{"arch": "uvit", "mlp_ratio": 3, "width": 256, "positions": "rope", "init": "kaiming_normal", "beta1": 0.9}
Rows from block 9, named by matrix and row number. Rows with one number belong to one neuron. Each number is 200 + 20 x the weight over its row's rms, rounded and kept within 0 to 999. All counts start at 0. After the name is the row's rms in percent of the matrix's.
# fc1: MLP up (model.blocks.9.mlp.fc1.weight, 768x256), inputs 128-255
# fc2: MLP down (model.blocks.9.mlp.fc2.weight, 256x768, transposed), outputs 128-255
fc1.303,104,194,228,218,190,192,207,173,232,171,190,194,188,186,169,172,206,211,214,160,204,208,188,229,167,198,167,194,192,202,185,215,221,211,187,174,179,182,210,187,194,234,196,197,189,182,185,227,204,197,209,199,218,187,174,196,172,199,203,210,221,189,209,220,174,218,228,192,217,160,200,189,192,193,239,183,234,187,227,203,197,202,182,226,175,226,184,218,195,197,197,217,175,180,179,177,207,202,194,208,185,194,169,171,196,218,200,180,212,211,202,179,184,233,207,186,182,215,208,205,166,192,212,172,189,198,207,208,230
fc1.304,107,151,185,222,211,200,230,199,192,209,234,183,212,206,170,214,214,207,198,155,188,192,207,174,179,191,154,194,195,215,178,207,212,187,162,206,153,207,221,221,196,195,244,209,210,154,185,198,217,178,214,225,186,200,181,216,200,163,236,202,214,204,212,183,218,191,202,220,233,186,202,195,190,194,201,188,220,194,189,186,204,191,167,181,227,198,191,212,200,157,201,219,208,175,185,223,200,213,185,205,195,179,213,201,193,222,152,192,170,221,159,208,233,223,201,203,161,219,188,210,184,198,200,209,207,196,188,212,168
fc1.305,098,213,184,206,174,181,207,203,189,200,234,206,191,190,219,207,248,223,234,237,245,217,170,207,221,166,211,186,224,184,181,199,179,183,185,166,183,215,178,204,188,185,190,232,202,236,198,216,199,174,231,244,186,199,159,212,228,212,199,229,247,222,201,241,248,201,201,253,208,206,201,196,205,191,172,237,178,187,207,181,213,185,164,210,197,178,207,151,210,215,217,185,207,217,190,223,201,192,189,186,183,169,193,167,200,194,217,189,234,197,189,196,215,179,190,219,220,170,208,177,207,214,184,190,223,197,182,186,205
fc1.306,109,185,185,200,195,213,166,164,202,209,228,176,223,178,192,196,188,201,194,199,225,182,181,220,235,181,190,177,187,186,219,240,172,180,223,175,243,192,226,222,177,175,210,188,229,195,208,194,164,240,215,189,227,190,208,208,177,195,204,228,223,176,176,244,189,222,190,202,230,220,203,205,209,184,197,184,191,193,161,189,198,188,212,217,198,189,256,185,218,183,172,199,198,184,222,191,173,196,194,183,201,170,187,219,234,165,165,185,206,192,227,205,223,205,195,191,205,207,234,184,197,238,192,202,210,198,195,207,156
fc1.307,094,195,202,198,209,201,200,166,213,197,188,199,191,203,206,172,214,179,199,218,261,231,205,205,191,190,204,191,189,197,218,139,203,229,210,127,185,192,190,194,216,170,217,204,206,190,197,205,188,166,186,179,235,211,175,169,203,229,196,225,219,176,207,195,194,160,239,218,199,207,200,198,212,204,208,205,234,164,175,170,214,184,169,205,228,204,211,191,204,191,189,190,196,182,214,195,178,216,177,203,182,199,175,199,210,208,206,158,189,205,206,216,200,162,159,200,242,198,215,189,183,205,210,175,184,186,209,185,200
fc1.308,109,193,223,216,205,176,183,156,175,179,215,176,221,209,183,165,174,219,216,195,235,193,198,239,186,198,195,197,223,206,198,178,203,199,201,170,220,204,197,181,147,175,163,211,209,187,226,199,208,179,233,248,212,192,204,208,159,207,194,241,224,194,220,205,172,202,160,230,230,202,170,184,191,228,209,188,179,197,222,198,219,200,208,230,183,190,221,230,223,211,213,180,257,205,199,201,178,221,187,188,168,201,174,180,190,183,208,203,159,208,182,155,166,161,230,202,209,232,195,179,198,222,210,159,192,196,208,168,194
fc1.309,080,172,200,196,196,197,206,207,202,217,174,208,217,192,198,179,201,214,208,177,169,212,203,217,194,199,201,217,237,172,184,215,202,220,162,196,215,167,214,199,185,225,229,175,175,190,212,186,167,190,186,217,225,211,197,223,186,218,168,200,177,208,213,195,202,188,163,184,202,189,175,180,203,214,206,189,210,163,229,194,170,216,210,207,233,193,199,209,222,224,182,173,161,156,213,186,186,210,213,218,200,187,194,186,236,216,169,182,221,198,155,222,186,189,193,193,265,186,198,161,216,200,195,219,222,196,227,199,203
fc1.310,112,166,177,224,200,194,197,199,230,210,215,213,213,229,142,198,212,201,179,214,192,200,205,195,196,171,184,169,220,197,198,197,165,195,215,187,202,205,204,189,202,171,220,223,208,168,203,173,189,173,197,197,187,230,178,227,184,203,227,207,186,204,210,208,208,207,185,223,237,193,221,174,201,215,211,207,195,233,184,197,209,186,181,232,176,179,198,215,152,211,189,171,155,193,200,133,168,221,197,228,229,201,178,223,208,216,182,163,208,210,197,162,205,212,196,186,217,195,209,202,184,185,213,214,190,198,188,169,215
fc1.311,088,186,197,196,215,205,227,207,195,166,204,218,211,223,200,211,236,186,227,237,197,190,191,226,205,191,192,193,191,183,209,196,203,220,200,225,164,171,191,232,211,171,201,212,199,192,211,229,214,224,201,222,203,277,237,212,158,187,180,142,220,227,199,202,221,201,236,164,242,228,233,200,203,194,198,242,222,188,199,178,240,194,195,203,185,197,222,164,182,189,180,230,173,183,212,210,188,182,196,237,233,191,204,213,237,175,180,171,198,201,223,197,185,190,228,172,217,171,238,200,210,174,194,203,197,188,230,194,175
fc1.312,115,212,206,222,174,209,188,214,185,195,219,217,172,188,208,232,247,198,199,213,232,206,218,195,216,172,200,194,203,192,193,191,202,173,173,169,191,203,199,228,185,189,204,221,187,224,214,158,183,193,214,183,179,205,155,216,212,193,207,192,236,206,234,216,197,220,180,223,192,228,227,162,218,203,179,228,146,174,188,227,218,185,171,227,202,243,234,184,168,167,183,189,198,221,202,164,214,178,203,175,196,161,175,190,206,201,198,208,209,188,198,198,204,156,169,205,188,213,197,169,168,185,208,216,205,206,187,175,187
fc1.313,084,190,199,211,220,192,227,207,199,160,185,231,181,199,202,211,218,222,171,225,225,207,170,210,207,196,196,214,204,164,212,202,199,211,219,203,213,184,191,210,172,179,187,245,179,193,185,152,183,210,232,199,189,212,210,236,197,184,135,226,177,216,216,189,223,220,196,200,165,237,213,204,236,229,209,222,183,155,180,143,209,198,176,193,181,218,213,152,200,196,199,250,199,209,222,212,201,189,202,218,194,201,208,208,192,244,208,208,191,156,200,198,165,199,180,180,220,172,218,204,196,193,197,215,148,197,204,201,173
fc1.314,132,178,189,221,203,206,197,211,212,223,231,165,221,192,184,183,217,208,183,170,188,230,226,212,208,201,182,198,193,169,224,189,186,227,198,199,227,208,184,232,201,225,214,196,181,219,211,159,180,207,182,200,256,209,191,198,201,180,190,199,229,164,171,236,207,187,227,225,199,191,167,175,218,177,194,222,145,178,203,209,225,166,223,211,200,205,225,182,212,200,171,202,239,206,214,209,208,184,199,195,187,175,195,188,217,183,193,223,214,178,204,226,215,193,220,169,216,158,183,179,195,219,222,194,172,202,199,194,214
fc1.315,093,203,203,203,175,201,202,195,184,215,212,199,185,166,182,171,170,203,215,199,225,225,175,226,203,194,196,192,181,175,156,225,215,204,224,182,189,198,197,210,164,198,198,187,189,170,157,217,192,225,180,217,217,199,197,211,177,205,165,255,202,223,195,244,174,194,164,240,209,171,171,198,240,201,212,188,183,182,198,211,224,194,182,225,227,207,201,191,210,210,153,204,248,185,182,196,194,223,213,185,159,200,211,192,210,197,217,178,207,203,178,154,191,193,204,202,175,210,190,208,177,219,193,201,230,201,225,207,183
fc1.316,086,172,209,205,223,193,189,165,174,228,198,184,200,200,189,207,203,199,218,209,177,197,200,197,240,182,220,195,209,237,184,203,202,216,247,177,204,203,217,193,156,200,216,195,192,207,165,163,163,193,216,175,195,233,201,193,210,193,187,204,207,166,213,197,214,170,179,221,187,196,228,218,176,193,190,203,168,207,205,216,206,237,161,193,165,204,217,191,222,173,174,160,190,193,205,208,197,183,218,211,194,166,195,229,243,220,183,177,187,178,201,185,215,170,241,176,223,190,191,244,207,189,192,168,202,208,215,223,205
fc1.318,120,198,228,227,250,170,208,209,228,167,198,230,200,238,198,179,211,225,193,193,217,175,202,220,200,189,188,213,209,194,215,186,180,197,174,176,216,172,198,210,196,216,188,205,201,200,234,190,201,226,196,202,187,188,180,193,184,164,193,212,196,167,224,205,195,213,210,225,226,171,226,223,239,224,252,206,156,182,210,214,191,202,184,213,155,215,175,231,211,218,182,204,168,153,180,190,190,168,177,220,198,204,146,199,230,201,183,188,203,209,215,180,206,208,190,204,188,202,211,212,213,177,202,191,209,214,196,223,170
fc1.319,092,209,214,216,227,193,194,174,217,230,201,184,207,221,200,217,196,234,206,178,216,210,226,223,227,222,181,192,185,199,194,202,177,201,207,212,194,207,232,152,218,209,213,170,182,210,201,205,201,201,221,201,203,202,192,203,217,222,198,224,175,192,214,230,211,197,209,180,170,220,207,241,269,231,194,240,160,184,201,186,199,203,177,213,188,171,220,216,181,226,201,170,200,188,217,187,175,185,203,232,212,178,165,175,217,204,183,191,189,243,192,189,179,240,229,167,197,193,212,216,219,207,241,208,191,191,221,149,213
fc1.320,107,185,208,230,232,197,208,207,188,153,205,214,193,224,186,217,226,203,199,164,223,197,219,219,204,173,202,209,204,213,177,178,203,227,190,181,186,159,217,201,182,181,198,195,135,206,198,185,177,204,195,202,199,231,186,201,186,184,185,177,200,216,228,193,199,178,222,220,189,224,164,190,199,217,216,199,173,194,193,200,236,194,192,211,221,185,196,189,192,218,196,196,192,180,214,211,189,230,225,197,167,187,236,214,225,258,156,190,180,145,177,160,150,165,208,176,213,193,206,202,197,190,205,213,171,168,238,187,183
fc1.321,108,223,188,211,207,189,202,189,217,189,190,238,181,183,234,186,222,178,183,193,199,201,195,219,230,210,230,221,212,205,172,203,196,212,189,209,252,191,212,190,201,150,220,227,215,172,167,193,208,199,212,179,239,199,198,198,184,215,186,229,204,197,235,223,202,191,199,215,189,207,175,202,209,233,175,172,199,195,185,198,189,208,182,195,178,230,209,185,199,188,180,196,208,212,203,219,151,176,203,200,249,214,186,186,210,158,213,176,220,176,192,240,195,154,209,232,201,212,197,220,165,178,226,181,212,152,192,190,198
fc1.322,092,218,229,192,215,216,221,236,213,169,219,212,188,203,185,226,205,215,178,180,209,212,206,214,242,205,216,206,199,235,189,216,180,186,225,201,136,194,185,202,172,215,178,204,190,186,241,203,239,181,202,207,197,176,196,201,184,191,179,184,197,216,181,223,177,254,192,198,212,172,226,171,202,176,211,183,210,189,168,204,205,226,186,206,232,235,196,198,208,189,219,199,188,178,221,216,192,206,159,190,213,203,217,193,171,204,194,222,193,236,228,176,176,224,210,216,157,209,189,170,198,199,242,211,182,212,217,200,184
fc1.323,080,238,206,207,220,214,199,210,186,216,192,219,213,195,200,184,170,223,228,240,208,180,200,212,212,213,212,176,207,145,201,185,169,186,216,166,202,189,200,231,173,192,201,179,178,217,188,219,196,171,196,230,179,188,175,187,192,247,170,165,170,215,222,156,191,170,196,189,191,212,210,207,235,223,173,207,200,195,158,194,207,206,220,225,219,178,212,189,197,161,197,212,245,171,212,198,201,186,188,179,218,217,216,215,210,213,169,178,186,224,175,161,240,198,205,185,206,210,161,207,196,211,168,213,181,241,188,193,209
fc1.324,089,244,194,211,216,203,235,186,173,164,185,225,178,193,174,201,249,214,202,209,191,171,220,210,216,183,211,237,208,196,198,198,219,223,190,196,142,204,212,219,222,171,206,244,237,220,202,181,198,207,192,256,221,252,191,202,178,172,194,181,192,148,206,202,199,181,205,196,203,167,171,178,195,188,173,203,232,194,199,165,214,188,180,208,212,193,206,161,174,186,222,165,192,188,223,196,189,200,193,219,191,181,200,207,245,197,199,215,208,167,199,198,207,203,248,188,237,201,238,200,204,217,225,189,191,227,202,225,230
fc1.325,110,213,207,210,222,219,207,161,236,189,223,228,185,238,172,224,233,228,204,204,220,223,179,201,198,196,190,191,187,213,180,220,197,176,174,197,209,157,194,169,268,207,195,224,213,202,217,184,248,182,185,165,196,222,189,192,211,205,197,213,193,162,203,217,203,219,209,207,190,204,189,194,223,200,191,210,163,201,201,222,235,167,202,168,192,174,204,189,168,199,197,197,188,215,217,174,177,177,183,192,190,206,178,211,217,213,213,189,231,195,190,212,184,212,218,173,243,188,195,202,197,218,206,196,184,183,256,197,229
fc1.326,091,217,199,199,218,211,176,183,178,222,221,194,188,205,202,192,210,223,182,221,227,196,184,198,185,218,229,160,188,231,226,202,182,218,226,165,214,244,203,189,216,166,207,190,210,207,182,206,216,252,202,153,196,221,186,197,182,186,200,217,207,167,222,228,194,211,190,214,202,214,206,205,204,219,228,220,175,216,213,205,224,210,216,223,185,208,205,172,191,205,220,185,207,217,225,212,214,209,202,184,228,186,164,189,206,181,223,194,189,195,206,172,199,248,191,194,242,189,230,210,230,172,225,172,198,164,218,244,220
fc1.327,089,164,172,211,206,203,210,201,205,212,176,179,225,232,201,211,200,198,191,186,183,216,212,247,208,229,172,227,211,176,196,202,228,204,225,213,176,215,228,203,207,173,217,187,203,177,211,216,170,173,188,215,237,169,212,206,184,190,191,188,155,216,206,207,237,194,189,227,208,239,224,189,209,189,207,165,185,210,203,183,184,234,226,212,215,181,181,205,202,189,200,198,217,156,212,197,183,186,169,186,201,190,203,225,252,201,193,183,218,216,179,186,217,198,216,198,213,229,197,215,175,173,210,191,223,200,205,208,191
fc1.328,083,231,234,202,205,151,181,205,173,200,218,185,248,248,198,192,204,167,240,204,216,223,216,190,214,210,197,190,179,170,164,180,195,208,253,150,216,200,226,175,182,187,170,204,172,194,209,222,162,205,208,211,204,232,199,172,188,196,209,230,218,231,183,190,211,176,229,200,218,197,167,176,227,199,162,176,200,154,162,191,210,184,177,228,186,194,201,197,216,208,228,195,206,170,199,209,175,192,187,181,186,193,209,179,220,222,166,209,190,181,215,164,236,211,152,190,237,169,208,220,197,205,204,208,216,184,207,186,197
fc1.329,083,209,189,182,210,208,202,197,194,198,217,205,204,167,222,200,216,221,221,162,219,184,204,212,231,225,237,190,184,170,164,186,213,206,212,210,194,185,233,182,211,163,194,189,174,189,207,198,194,179,195,214,196,222,211,184,197,228,179,189,225,224,177,194,208,223,205,198,191,201,190,199,180,189,176,219,198,200,192,182,232,186,154,192,240,203,204,208,204,208,165,222,186,184,199,201,203,190,202,195,193,186,195,247,198,167,209,211,208,204,200,219,204,196,203,218,215,190,175,187,196,190,171,200,209,191,201,194,200
fc1.330,097,179,217,202,207,187,173,205,173,171,189,214,189,215,212,222,203,207,221,205,179,187,224,247,178,181,164,177,194,196,203,215,175,206,201,180,208,181,255,196,204,212,191,252,188,204,150,211,210,203,195,210,215,214,201,243,215,238,165,229,206,201,213,219,219,209,201,214,208,189,187,205,242,188,205,210,152,230,256,217,205,218,191,212,204,195,202,197,169,190,197,185,211,170,198,228,208,221,178,157,218,196,216,241,216,206,193,192,185,229,182,195,201,212,207,202,201,194,227,216,229,179,216,197,186,153,170,220,198
fc2.303,091,166,195,193,199,181,200,199,173,237,175,194,185,250,238,219,159,220,192,225,208,217,225,176,192,229,240,158,213,191,189,201,236,230,183,235,220,208,222,194,173,188,188,235,186,227,204,168,181,152,183,197,194,185,222,186,222,200,206,185,213,212,219,201,193,205,186,200,222,239,225,226,186,214,195,232,197,180,178,219,187,183,244,199,209,162,223,214,229,203,210,187,229,222,199,208,211,224,186,185,210,227,155,236,221,201,196,180,218,199,191,184,195,206,175,169,183,166,187,181,223,229,197,190,208,221,202,165,163
fc2.304,115,208,193,174,213,201,228,195,198,193,224,219,205,178,168,213,194,197,159,201,171,212,218,182,203,186,220,251,231,181,158,175,195,212,192,233,171,200,201,225,192,175,219,194,189,170,222,224,190,207,194,232,189,173,189,195,198,218,199,176,223,227,213,204,191,217,209,224,252,219,243,213,169,182,191,194,200,207,182,198,186,194,228,206,231,181,192,234,222,186,172,168,191,179,202,215,211,211,192,172,212,225,243,173,179,207,188,195,211,203,219,188,195,174,206,197,187,227,231,211,194,219,157,218,204,220,170,182,141
fc2.305,098,201,221,223,218,200,171,210,187,183,193,184,184,226,196,199,167,186,172,178,202,167,244,196,204,213,195,182,193,179,208,196,210,232,209,216,182,185,186,208,188,182,235,207,180,167,180,174,231,210,175,175,238,218,189,205,196,190,177,197,161,168,184,181,203,196,199,218,163,200,190,184,203,239,214,198,191,198,184,220,209,177,203,196,187,218,197,212,199,192,229,229,173,162,196,210,196,222,173,211,223,212,234,229,206,206,164,226,172,168,218,189,206,192,215,174,204,236,202,197,193,192,210,196,212,183,241,178,195
fc2.306,130,212,205,172,193,187,195,202,188,209,198,222,187,236,219,209,205,219,207,171,182,225,204,229,192,193,205,243,234,188,196,182,190,216,193,203,202,193,171,228,217,243,165,225,178,178,214,178,198,154,196,225,164,190,217,212,206,211,211,184,213,226,204,187,205,172,190,217,200,181,179,184,217,226,207,213,183,209,190,209,221,216,197,221,169,190,194,232,221,191,196,187,194,221,204,217,187,187,196,190,192,228,185,169,192,216,205,216,182,195,191,163,146,185,230,180,188,211,173,178,190,158,218,189,225,219,201,191,205
fc2.307,083,206,199,200,208,158,194,199,187,213,202,193,180,183,167,188,217,141,211,182,225,224,181,178,213,165,201,187,229,210,216,162,168,190,218,218,194,179,175,185,194,232,209,223,212,224,201,174,218,221,207,170,227,219,213,187,176,176,213,202,190,207,234,212,185,206,214,211,220,183,211,187,215,209,173,197,204,165,218,190,219,164,216,181,239,166,203,242,175,155,194,201,178,169,195,185,222,181,182,238,180,212,193,210,201,198,238,186,195,209,217,175,226,163,177,198,195,216,230,179,194,235,205,191,196,212,168,222,219
fc2.308,108,189,192,175,238,211,205,204,231,203,213,244,197,168,211,210,210,181,205,223,191,200,174,181,210,207,183,187,180,167,201,229,186,158,207,188,214,210,222,220,217,206,208,220,201,179,176,204,217,235,202,175,197,211,176,184,207,183,191,208,204,211,203,206,203,227,237,182,203,210,220,225,221,197,187,219,209,189,205,205,172,208,195,215,219,209,190,185,178,186,177,231,169,160,177,161,197,181,198,202,232,199,199,205,191,177,209,194,225,185,253,250,241,213,168,206,193,176,237,209,211,199,173,226,213,192,181,211,164
fc2.309,065,203,223,194,162,209,199,191,235,169,193,190,210,196,201,215,195,176,179,171,197,230,231,196,199,189,201,211,213,223,248,221,195,212,180,212,201,206,174,214,192,198,178,184,194,217,211,191,195,202,211,162,217,207,206,241,218,221,204,227,207,197,188,216,175,192,183,206,195,189,195,181,210,175,179,211,201,191,217,183,195,237,211,225,175,227,217,183,244,203,218,168,149,202,181,202,205,203,214,191,192,211,191,201,189,220,189,181,175,189,203,181,190,178,191,216,232,192,255,199,212,215,209,215,185,193,220,179,189
fc2.310,120,191,191,205,191,178,215,196,206,165,200,187,163,221,175,168,196,218,171,184,197,163,232,160,226,210,197,226,181,181,169,187,211,227,216,227,175,201,153,193,213,205,217,238,226,172,194,199,195,191,202,230,219,195,204,206,194,209,207,177,190,170,218,203,209,188,214,244,181,223,252,161,162,206,173,233,210,198,203,215,194,217,202,200,185,204,192,221,181,176,234,233,203,169,227,163,192,172,220,196,226,208,218,191,205,203,173,196,199,169,212,201,189,195,178,180,199,199,191,181,217,155,189,225,187,211,212,176,167
fc2.311,078,180,221,185,226,247,198,166,226,229,206,232,189,185,158,233,228,194,207,204,195,218,139,188,191,166,219,217,220,179,218,203,175,189,195,183,184,205,198,216,170,200,210,198,188,169,194,218,191,216,209,212,207,226,188,210,181,180,212,193,183,212,180,198,224,195,217,186,209,215,220,211,212,188,229,217,189,206,216,202,227,210,204,208,196,201,231,189,173,200,195,232,158,180,175,174,191,171,207,201,220,137,199,217,211,161,200,199,203,200,207,205,212,190,183,204,170,204,236,226,203,202,210,215,194,179,183,220,183
fc2.312,115,202,187,207,227,197,202,195,182,192,193,208,203,204,212,205,163,181,198,194,215,179,197,174,169,233,193,212,172,190,234,227,196,211,220,240,214,185,195,228,200,205,203,179,178,190,204,194,243,197,180,189,238,230,206,183,233,194,192,221,212,191,195,199,225,162,227,210,209,152,206,171,205,218,213,182,230,160,193,198,208,192,188,175,182,198,195,207,214,222,187,225,198,181,179,244,207,233,191,216,202,227,202,229,236,190,223,243,197,185,212,202,191,179,209,197,211,175,192,198,225,213,198,192,194,196,241,182,182
fc2.313,077,217,199,229,228,212,212,223,212,203,212,220,180,177,187,212,195,248,188,196,199,196,148,195,212,213,214,194,162,219,193,188,183,181,195,189,203,216,206,207,223,223,205,230,205,154,200,165,211,235,205,211,212,200,199,230,205,197,209,193,201,203,227,196,215,187,199,174,175,230,205,219,198,213,235,211,189,195,195,202,197,178,220,222,184,198,208,181,183,208,188,203,209,240,211,156,239,193,226,213,200,205,184,215,202,217,192,210,205,233,214,179,198,198,149,174,190,173,206,191,227,183,224,214,172,193,253,174,229
fc2.314,150,182,195,180,187,219,211,194,234,185,206,187,187,181,236,226,239,197,180,199,226,226,195,233,219,203,205,223,208,180,203,186,199,228,201,206,187,222,206,217,209,253,174,192,195,194,173,221,199,223,172,210,159,187,199,205,207,197,214,201,185,204,186,174,188,193,218,198,197,182,189,195,197,222,168,220,174,226,186,220,210,222,193,221,163,209,228,236,183,224,261,230,211,185,198,184,195,173,172,214,233,224,196,172,213,212,222,186,222,196,215,162,185,190,192,155,184,235,208,153,186,175,195,192,201,205,213,218,215
fc2.315,080,209,225,227,227,183,195,169,188,197,211,226,213,235,204,187,191,189,177,208,174,227,184,170,177,210,221,181,187,225,225,174,210,212,202,199,232,194,206,187,163,176,187,209,203,214,239,177,216,163,198,191,189,203,187,201,186,227,226,218,189,201,242,185,221,190,211,170,168,255,229,223,194,210,200,236,216,229,186,189,203,227,227,172,195,165,238,202,182,173,227,165,189,211,197,191,217,192,192,183,215,208,162,203,202,207,170,222,203,211,247,224,202,220,168,187,191,175,203,186,208,187,192,187,181,207,177,191,227
fc2.316,081,170,191,182,182,190,213,188,167,187,200,198,160,188,195,200,188,197,194,214,182,223,205,217,180,232,196,188,216,179,200,191,172,217,156,202,238,243,198,182,245,231,160,186,201,182,227,201,228,185,180,175,239,196,201,232,200,199,240,195,200,220,200,205,218,175,221,180,215,219,150,185,239,221,184,215,221,208,224,207,186,200,194,186,203,207,167,191,181,205,207,153,200,221,189,202,207,199,184,177,211,225,218,235,172,197,170,208,203,236,181,209,189,258,184,199,166,195,217,182,232,185,207,232,184,212,167,173,192
fc2.318,135,189,184,196,169,209,184,179,186,223,226,179,199,197,191,199,187,192,210,209,241,216,196,212,214,215,203,163,205,214,186,212,231,186,221,242,221,199,256,173,182,182,212,180,172,195,183,235,190,199,236,176,207,223,188,198,223,233,193,174,222,203,160,212,184,240,207,178,218,229,194,192,180,199,202,182,225,204,172,190,196,170,207,180,209,180,195,175,192,190,224,204,193,189,212,224,197,222,220,183,220,174,248,189,201,232,214,192,194,176,171,208,170,180,201,217,213,206,183,176,210,204,226,202,204,176,206,176,194
fc2.319,086,167,203,185,174,195,182,193,195,214,190,210,244,166,231,203,219,162,198,199,218,207,193,218,213,188,201,208,210,210,184,210,238,199,168,194,191,176,193,232,213,199,197,171,224,196,190,230,193,205,188,158,195,194,169,157,196,206,217,176,212,219,180,229,189,224,206,216,224,207,183,172,191,173,173,162,203,244,182,187,208,185,181,184,150,192,162,197,182,192,221,211,227,203,207,224,186,209,194,176,200,221,215,201,180,200,198,196,205,197,220,206,236,180,217,192,257,214,233,189,194,219,197,189,233,207,170,241,195
fc2.320,098,195,246,195,194,215,194,216,191,172,219,208,182,215,189,223,192,220,192,181,173,185,215,203,195,185,238,207,191,232,194,183,190,217,182,233,206,187,170,224,212,170,197,195,198,183,198,179,205,169,189,215,199,211,215,200,197,204,180,179,183,184,200,183,185,175,191,205,201,215,192,210,235,212,212,166,186,204,187,200,234,192,210,207,178,177,201,209,181,183,191,215,200,217,205,203,181,240,208,206,131,178,208,211,179,200,188,202,203,189,190,175,190,150,175,176,193,238,162,174,188,181,234,219,198,194,214,188,192
fc2.321,132,199,212,210,207,190,196,192,202,212,213,217,209,217,198,211,203,201,188,212,212,194,194,211,161,229,201,206,149,170,203,186,178,207,207,169,181,199,219,198,214,230,181,207,189,194,190,191,194,171,183,214,219,200,164,221,220,179,179,206,173,184,150,132,194,209,204,153,247,182,244,200,209,195,215,214,203,188,202,197,189,189,187,203,191,155,188,220,186,187,215,197,208,227,181,184,195,195,191,188,174,174,215,194,190,219,206,214,180,219,202,178,203,234,206,177,210,202,202,200,227,227,182,190,230,228,204,213,175
fc2.322,074,183,192,189,180,215,168,218,229,213,147,183,200,188,208,196,242,232,186,182,207,202,219,198,186,211,239,223,194,200,188,177,184,209,198,157,187,161,189,189,188,183,190,204,182,237,208,199,199,230,202,190,213,155,196,217,195,211,248,218,213,204,219,199,199,182,218,200,160,216,185,193,225,189,205,208,196,214,169,191,157,219,213,227,209,196,162,217,212,203,191,195,168,211,171,188,215,208,181,198,200,238,210,195,210,172,188,198,211,208,207,164,186,207,170,195,196,201,168,206,195,232,223,214,223,193,211,212,220
fc2.323,074,216,229,254,208,204,190,231,221,190,196,195,185,187,217,203,172,169,187,231,191,184,221,254,185,226,225,201,213,169,222,206,190,184,210,199,189,207,182,242,227,175,174,204,199,204,200,201,227,196,213,221,204,219,199,201,165,189,204,171,183,184,176,185,156,206,224,225,187,235,224,217,224,209,222,230,178,206,189,236,204,184,186,205,195,211,226,218,227,234,216,217,176,197,199,208,211,200,188,208,166,167,190,198,174,197,204,185,251,205,182,256,223,236,173,224,195,225,196,210,218,226,194,197,193,208,187,174,219
fc2.324,080,224,190,196,197,229,205,230,187,156,203,176,183,177,175,151,207,194,222,176,230,171,207,208,208,201,189,263,187,190,234,186,187,185,210,178,179,195,180,221,226,234,190,166,211,206,199,217,236,234,199,176,196,207,224,222,186,205,183,214,207,186,209,221,184,189,190,197,172,170,154,215,191,203,192,176,196,207,192,174,218,227,166,195,176,214,182,219,183,198,182,192,204,166,200,186,237,175,221,222,210,187,238,166,168,189,220,233,184,172,181,189,192,209,232,225,218,205,182,223,212,221,197,219,238,191,180,239,234
fc2.325,114,169,198,174,161,179,220,210,196,212,192,188,242,191,215,213,192,200,169,238,170,216,200,225,238,209,237,257,209,172,187,192,203,200,196,208,183,189,185,233,217,165,225,203,193,176,178,226,179,225,189,205,194,203,182,203,189,192,213,178,205,215,186,210,205,222,191,190,219,183,213,215,162,211,175,199,194,213,191,186,184,195,218,198,209,162,165,222,227,186,202,178,195,157,197,206,191,215,176,179,216,216,195,198,190,216,177,194,207,230,217,208,203,173,225,192,194,241,229,186,177,180,177,214,220,198,186,191,176
fc2.326,100,223,184,168,219,208,208,229,199,214,219,188,207,202,202,221,189,164,166,199,187,218,254,199,175,235,192,259,220,196,229,207,228,190,188,231,179,203,224,234,177,212,173,190,213,207,209,212,198,176,190,204,186,205,197,175,180,203,193,183,185,229,198,198,196,219,179,231,200,213,208,208,179,175,190,193,202,208,229,225,182,191,238,178,239,205,159,224,200,189,211,232,193,188,162,195,205,198,214,207,207,236,211,205,157,202,214,221,228,205,222,223,170,180,199,194,146,212,211,191,174,201,184,233,229,213,215,172,173
fc2.327,079,208,222,217,170,183,155,231,180,211,199,146,212,192,198,253,196,170,175,198,203,205,230,200,185,170,178,225,208,197,212,183,204,183,215,222,194,203,179,200,213,162,232,198,207,220,190,212,213,172,218,194,175,203,190,193,203,196,188,167,194,194,182,208,217,202,189,204,197,195,259,164,170,171,178,243,183,190,231,191,197,173,201,217,197,191,178,225,182,183,208,181,193,219,198,160,203,194,187,177,234,203,201,202,190,213,187,173,176,209,198,219,188,172,209,214,195,214,194,195,200,184,201,209,227,197,190,184,205
fc2.328,066,184,211,203,200,213,216,194,203,161,198,187,157,195,168,196,183,211,191,220,226,187,174,215,177,194,184,170,190,209,198,220,198,209,176,234,223,192,185,196,234,228,211,225,205,232,198,218,224,243,165,165,207,175,211,182,160,183,187,177,193,168,245,237,192,181,224,181,206,185,210,221,223,197,225,227,225,201,221,195,219,190,187,212,238,230,204,227,198,199,219,225,192,227,189,213,222,199,170,210,175,208,210,198,156,221,205,204,220,213,175,192,209,205,222,170,166,196,210,217,183,202,220,196,209,214,198,222,206
fc2.329,079,196,229,155,251,209,163,219,171,175,234,213,203,211,183,215,201,226,219,181,163,157,178,204,216,218,208,185,183,212,184,194,222,194,215,264,185,208,210,176,210,186,185,225,214,212,164,187,182,187,184,211,186,204,221,209,218,197,226,219,222,228,182,168,187,207,173,201,215,226,207,218,197,191,203,179,202,219,221,182,214,202,191,204,206,175,207,224,178,167,225,236,208,196,197,159,217,215,202,210,199,184,191,187,173,211,211,200,194,174,197,246,177,208,197,201,195,212,200,221,217,209,148,200,214,199,170,200,216
fc2.330,073,213,184,224,195,214,224,219,215,171,217,162,208,195,204,205,190,206,185,156,240,170,180,208,200,208,244,216,194,189,243,200,226,215,158,196,144,195,197,226,187,198,218,198,170,204,184,190,160,216,186,208,154,193,215,174,203,205,196,214,163,186,188,211,187,208,191,211,208,208,179,183,160,187,213,174,201,186,203,179,178,187,204,208,198,234,200,188,192,204,220,221,194,192,208,161,179,209,230,228,213,175,183,174,174,230,189,229,188,179,213,183,205,190,195,168,188,214,172,199,161,212,201,216,215,225,245,199,207